config.yaml
arch: "vit"
model: "image classifier"
dataset: "simulated grey scan slices of phantoms with and without marks"
train_examples: 245000
image_size: 32
crop_scale_min: 0.8
horizontal_flip: false
targets: ["part", "finding"]
num_classes: [4, 6]
norm: "rmsnorm"
norm_position: "pre"
activation: "quick_gelu"
mlp_ratio: 4
head_dim: 32
fused_qkv: true
bias: "all"
qk_norm: false
layer_scale_init: 0.1
parallel_block: false
inner_norm: false
drop_path: 0.05
patch_size: [4, 4]
conv_stem: false
layers: 6
width: 256
positions: "rope"
pooling: "mean"
loss: "cross_entropy"
init: "kaiming_normal"
residual_init: "none"
optimizer: "soap"
beta2: 0.95
lr: 0.00082
beta1: 0.95
shampoo_beta: 0.95
eps: 1e-08
precondition_frequency: 20
max_precond_dim: 1024
one_sided: false
adamw_lr_other_params: 0.0011
l1_shrink: 0.03
steps: 22700
batch_size: 128
epochs: 11.9
lr_schedule: "cosine"
final_lr_fraction: 0.05
warmup_steps: 1130
weight_decay: 0.08
adamw_weight_decay_other_params: 0.01
Rows from block 3, named by matrix and row number. Rows with one number belong to one attention dimension. Each number is 500 + 25 x the weight over the matrix's rms, rounded and kept within 0 to 999. All counts start at 0. Numbers have three digits each.
# q: attention query, key and value (stacked) (model.blocks.3.attn.qkv.weight, 768x256, the q third), inputs 0-85
# k: attention query, key and value (stacked) (model.blocks.3.attn.qkv.weight, 768x256, the k third), inputs 0-85
q.132:497501500502499500499500501501500501500504501504500499500501500499500499501500499499505502503497500501499501501497503499501501500500499500500500500500502500500500502500500500500502499499499501498498499490500500500498502500500502502500498499505500501500497499
k.132:498500500499501500501501499502497500499500498499500500500500500500501500500500501500500502500498497502500501499497501500500500500500500500498500499500500500500500501500500500500501500500499500501499500501500500499500500500500500500501499497501500500502500496
q.134:495499496501497502502500500504497501500502500501500500500501506498500500508501501501501499499499518505577497498507499503504502501498501500500500506524500502500499500500501502499503499496349503499498502498501495501501499508500503502500501499521501504503497511
k.134:501501505499500500502500499500502500501500499499500501501500500499500503500500491503500502500501501498500500500500502500501500500499497500502501499500501501500500500500501501500500499500500502500574500500500501525500500502501499499500499501432500500500502498
q.135:500498500502499500508500499500496499500500499504500497502499500501498496503499503500502498500499502500500508501500500498500500500499499500501496500500500500501499501501499498500498500501503501501495499500498497501500510499500499496506501499499500497501500499
k.135:501499499499500500500502501504500500500500500505500500500500500500503503500501500503500501500501500502500505500500503500500501501501498499500501500502500500499500500500500500500501501500439501500505499498500500498501497499500501504500500501485501500500500500
q.136:501496463500497500492499499478501499500490499498500501500500499516499494502500510502502483499506504500498412497502497503500500500498500501509500491472500507503493502503500489499607501501421503500501727497500500338499505501501502597489500535499500499501502504
k.136:500499551499499501499501505498501496500500538537499500500500498538495584501499498573499497501490502509499442499501500499492499500500501498498505501499498527500500500500499500502500500499254497500499555496500501502502493500499197480500501423473494510500501498
q.137:498505493499500499495502500502498500493500504237498501500500502515499437499497481576500500504501500502440496501713495508494500501500496501498560498496497493508500500502500504506372500500497500491506498502500527573507501499501490499497499498499500500501500535
k.137:489498498496501498497500499502506500497499499501498501501499503499500497500498500504502502500502499498413500496501500501493504499500499497499497496500501499500498501501503499501500500502493501500479482493501500502500505502500502501501501499361499500500500500
q.138:500500503500496498506499497500501500499500499499500496511503498491488506498490498499495499501500500500494497501500505500500503501497502500500500502490500499511502500497501500496464508499500497498501440500503500503500500505503516497500500502499498500500502504
k.138:499499478500497499500500496499500501500500496486501501498500500498500501501501497583500500500501503494573502500500500500499500500503498500481500500504500500499500501498500500500502500500499500500501500501499500498498502501503639504499498633500499499502499497
q.139:498500502500505499500501499496501498503500501500502498497494500494499494505499500430500498503500502499499500499499434502514500500500494497500474503500500497501499499500500502502501500500498507502501497490503500500503505513499497504496504522491515498498500604
k.139:500499502502500500498500502500497500500500498500500501499500501501499489500499500500501502500500499500500498499499501499499500500499497501500499498500498498501501500500502499500500501499499500499499493502500502498500501500500500498499501498498501500499500499
q.140:503499500497500499480504500498498497499497494500501499501500501501504500500500500500501497498501498499500499501503495502501498500501500498503501500499501500504499500499500501499500501501499500500499508499500495503501496500500501500501500502501500500500496497
k.140:500503498501501500500499505503500499499502499502500503499500499500500501501500500501501500500499500501501501500499507500499500501498502498501503502499501500501500501500499500500500500501497501500500498498500497493499501500500500497499500498500499502501501497
q.141:504502504499499500497496499499503495501500501500500502500500498498501496498501496496499499497499498500501501500499496498502501496499498500500502495501500498501499500500499499500503501501499499500495503497499502500499503501501498500504500501502501497498500500
k.141:500500500499499499502500500499500499500498500498500498498500501500500499499502501502502500499500499502500499499503502500500500500500500501500502500500498499502500501501500500500499501500499499501498500501501494495500503500500500502499499499498500499498499501
q.142:500502500500500500500500500500504499500499499501500499495500495500500501501499500498498500500500500499500500500500501504501500497499500501500499499501500498499500500500500500500502499501495502499506497501499501500500500502502503499501499499502500501501502500
k.142:500501499501501500507499499499501500501500500500500500501500498501500499500500500498500501500500500498502500500496500499498500500500498500500503500500500498500500500500499500500500500497500500499501500500500500500500500499500501499501502500497501500501501500
q.143:499504500495502500507500501501498501500495504502503500501501499500502497500499499502510502501500500497504499500499500500498499500502501501502494496500502501500500502500499499501499500501505501498508505495500497499500498505500500500500500497501499500500501501
k.143:501503506498499499500500504498500502501499500501500498499500500502500506500497506501500498501500500499498501502495501500499500499501501500500501501501501501501500500500499501500500500500497503500500501501500496503501500500500500500501499504500497500500499500
q.144:500644499502500501501500501500499449499500500501501500502503498500501503500499500464509501502535502500503493499507502486500500500500500499499492501502498497501496500501499495502488504500430499500499489499501502999500498499501493504500500502536501501500500610
k.144:499501501499502500499502502499500500499500501579504500500500504500500507500500500501498478500501493515586499500500494502497499500503500500500503499497501499498501498500500502499484504500502505500520526503501499501501484501500481462500500500498500499500499501
q.145:500501500502496501491497501501498496499795498504502501500498498500501508502501496503498504499499504500499499503503497505501505500499500503499481502500499502502500504497503500502500499499502500500499499499501501508499503500499166492498498522504500501502501487
k.145:501499355499498500500500501500497492500471488493500503501499501497502503502501501499501500500502501499498622500515503501500500500503501502500502499501500505499501500499502500499493501502734499500503203500501407431494499455495723499501499499502499500500497493
q.146:504500530501502503499500503492501499497501485500500498499500504498501503502501487517502499499495503502500508499514437501499499501501498501503468501498503478502500500499501504498498502502500503500685499499499502503500469499501497500500502497523499498500497500
k.146:500501500500501500500502498500500500501499503500500501500500500498500499500499500424500500500498500499206499499503387500495500499501497501501501500499501500500500500501500502499500500500502500498169501498502501498500498501500499498501500497517499501500499503
q.147:501500531500499500501502500504500499499501501506497497500500501501500502527499501506502501496505503493470495500501500501500500501496502499504504498503501460502501499497501500500493501502501499500621501500502496498500499496501501478500499500479504502501499500
k.147:499502363500500499502501500503500500500500501500501499500500499500500500500497501487498500501504500500501497500500500501498499500500500499496500502499500500501500500499500500500499498500555501500495498500500500500501500500500537515500500498496500501502499499
q.148:499497497501506499494504501499500501500500500500499499499500498499503499499497501499499496501498500500502502497498504498499502501500499502500499501499502499500500502502501499501502500500498500499502502499501499502501499500499497500501500499503500501500500501
k.148:500501497500500499500500500499502501501500502498500498500502501500502502500500495500501501500501499498500501501500497500500499500500499500499500500507500503499500500499501501500500500500500500499498502501501500495500499502500498500498501500498501500500500498
q.149:500499501500497501498500501500499505502503496499501501499501499500501500501501501504500497501498500501501501500500505500497500499500499499500499498501500502499498501501500499500500501502501501498494497499500500495500502499500500501500499497500500499501500504
k.149:499499503500500501501499499499499500499499500500499500500500499500501501501500500501500500501503500500500500500499498500500501500500500500500502500497499500500500502501501500502500499500499500500501504500500499506500500500500502500499500500498500499500499503
q.150:497501500499500502498496499500500501501501504501499500502504502512498500505498498500501499500499498500501501500502501503500497500500499501499500499499500499498500500500500500499503500501500499500500500499501499498499500500499497497500502500500501501500503499
k.150:497500499500500499500500500500500500502500497500501500500500501499501503501499500500501499500500502499501500500501501501500500499501500500500500500499500501500500500500501500500501499499498499499499501501500501501501499499500500501500500502498501501500500500
q.151:497500500499500502503500500497498500500497503497502500499499498502501500501500507500499502500500501501502497499500499497498499499500500499499501500499500496500501499499499500497500502500503500501499495501502500501501501502500501504499501499502501501500501500
k.151:500501503495500500501502500496500501499503500501500501500500501507500501500500498500500500500503500502501505500500500499498500501500503502499500500500501503499500500500500500500494500500500504500506500500500499500500501500500500500499500501501499499500500501
q.152:501498511501502501573501498494501502502347499723502498500498503499501501509498499555507430496502492510498499499578499500502502501497506502500499505501494500499499503500502494498491506500500499501668500498499411480502487499501500509496499499456498500499502500
k.152:499503515500501500496501499503499500500547500503501503500500505499500500494500513463501501502499493499498500502464500498501502500501499501500532500502501495501501501500501499501514500500502500500502499497499500540503500501498500499502500507608501498499500475
q.153:500503400501501501482501498503490504504558503536499499505496500523501501501499503498506509499501504502521500499468699504497501498499500497498499500499504629499500499501502502499495501501490503500387512424504502575500494498506501489500499460568499499499502536
k.153:501502500500497501497500500497497500499500498501499498500501499503500624519501484495498501501498542500500496498503499497502500503502501500498497503502500500499503500499499501500438499497419498500296354500499499583501361496500564500501503488429501503500499423
q.154:499497502502499504522490499502500499503506501457500494506503498499499500500501499501492512501564499515497440503501501499629500502499500499504494503501500500503497501500500500500523502500501497502502498500500497807503501499501469505502499605502498500500494501
k.154:508500511501505500500501500501497500500495498499500497499500502498500499499510502502501499501498500497500501499499499499499501501500497498499499500499500501500499500500502497500502500499498502500595498499502501500500500500501498505498500503500500500499499500
q.155:502515497500500503495500501503497500501501508498500502500500501497500496498501502566506503500504499498504505500494506501495501505500500503498509498498501498499500499500500498500504500499502499499490499503506503477496500487505501483500500492499499501500498478
k.155:500500501499499499501501501500500499500498500498500500500500500502500501499499498392500500500499500501502499500500500500508500501501500500500500499500500503500500500499500500500504500500500500501494499500499506500501500494501500499500499500498500500500501501
q.156:496502498503500497501498499501501503500497502500501500500501500496501505515499501502499501500497500500504503497497502501499501500500500499499498500501501501497501500500500502500500500501499507498501502499501499501499501502502499500505501505500500499495501500
k.156:499500500500499499500499498497501501500502499499500500500500500502500499500501501505501500501500500495495502500499500501500500500500500500500498500498500500500499501500499500501501500501500500500492500500500500500500500500500499500500500501497500500497500499
q.157:498500499499501500504499500500501499500500499499500500501500500500500500502499501500500498504500500504499504500498498501501499501498499495499502500502500501498501497498502500500498499499497495500500500500498500499500498499504501500500503495501501500500500495
k.157:499500503502500499511498501502501499500500498499500500500502500502500500501498501502499500500500499500499499499498500500502499500499505500500498504500500500500500499502501500499501501500496500501498500500498499502500498500497499500504500498500499500500500499
q.158:500502501501499500499497499500501500501500500503499503501502500500499501499500492500501501500500504500501498500500500501500500500500499501501500499500500498500501500500500501500500498497503500499498500502503498504499500500500499500499500500501500501501500497
k.158:498500500500499497501499500503500500500503501500500499500500500502501499501496500500502499498500501499502500500498501501501500500500501500502500500502499499499500500499500499499501500500501500500501498500499508501502495500499498498499501499495501499500500500
q.159:494389499498500498517500499498495493497501502498499503502499499500498498494499500500500507501500501499499503498497499497500500500504499501502379502500500501497499494499500500499504501500570497503503502504500247498499501501502500504498502499501502501498500478
k.159:501500501499499500499500500497499501500499500500499500500500500498502500498500500430497500500500500500510500500501500501499500500501500499498495501498499503501500501502499500500501500500436503500502500500502497500500505500500500501498500502498500502500499523
q.160:519497514500498501501500502506501500500523501493495501500500503502500593502498502500498500499503501496498498521499499505508499497500500500501536540500499499500502500500503500499622500500497500501647896509500502500502500500500523501501500518500502499502499505
k.160:505495500500503498500502499499501497500496493484503501500499503501500499499500501498501500503499487500453497500488503498460500499496500500498499500494500500503502503501500500499498499501500500500527474499499505532498500502500500498503501523500500503500500500
q.161:498501503500502500493500501499502501500501500498499499501502501503501497500503506500498499502477489499525567503506498499501500501500499499495374497499499500499501497499499500498495503500500500502493503496500501513500476500500498510501500542461501499500499482
k.161:498495517501500500526499500514498488500500498502502499502499500490500529510500496500499491500501498498497480501500503501585501501500499500498500500498498502497498501501499498499500500499532499504496499500501503501500516504498747502500499614497499499499495500
q.162:501499497496499501506504498500500499500501502496500500500500500500502467501498503646498502500495498494499502503503498501501502500500499499507492500496500499498500499500500499499503499499504498496504494502500500499497501499498477504502500507502500498501501503
k.162:500502453500500500499500501498499500500504500507500500499501499501500502502497507479499500499502499498419500499500500498501499500499497500499504500502500500500501500499500500500501499500499497500490500500497499502501499499499500502500501510498499500500500499
q.163:497501494502501500500503500501500498500500498499501500501500501502499500498500499503500500498499497496497500498499498499504500501499498499500500499500500498501500500499500500501496499499498500500501511499498500493500503500499512500502501500497500500502503500
k.163:500500499500500500505500500497500501500498494500501500499501500501498499498500497500500500500500500499500501500499502500498500500503500502501503497500501498500499501499503499501498499500499500500497504499500499498501500498500502496499500497499500500500503491
q.164:500486487498500499499497499496498499499515498502503500499499500501501499498501500513499491499497498501501496500501501501501503499499500499502500498500500501500501494503499501500499501500499494501506504500502491499504506500496504498500499500500500497500501500
k.164:498502503500500500499500502500500498500500501500500501500501500500499502506498507499505500500498497501499501500501500500496499500499500500501499499501500502501500500500500500500498500500488498501500506499501501540497499500501508503499499500499500500499499501
q.165:498504499496501500499501499502504498502491501496503499501499502499499500508501498545501498500501498498500498500499501500502503499504497499500499497498500501500495500497500497499497500501501500496502501500500501493500526506500501500503500500504500500499501498
k.165:501524503502499501501501500500501500499500499500500500501500501501499500497499499507501499501500501500500507501499500501502500500498500500500499497493500500501500501501499504498500500499501498500501500501500500506502498494498349503501500500495500501500500499
q.166:504508496497502498502499499501498503500500496499500499499501500503500496501505499520501500503500500500502497500499499502498501500500498499500499503501500501503500505498500498501500502500501500500500500502498499502500500502499489500500502503499500501500501504
k.166:500497501500496499501500499501500499500500499499500499499500501499500501501500500500500500499501500500500499501501503500487500501498498499497497497500500500501500501500500499500501500501504500500500483502500499505500500502499500500499501500492500500499500501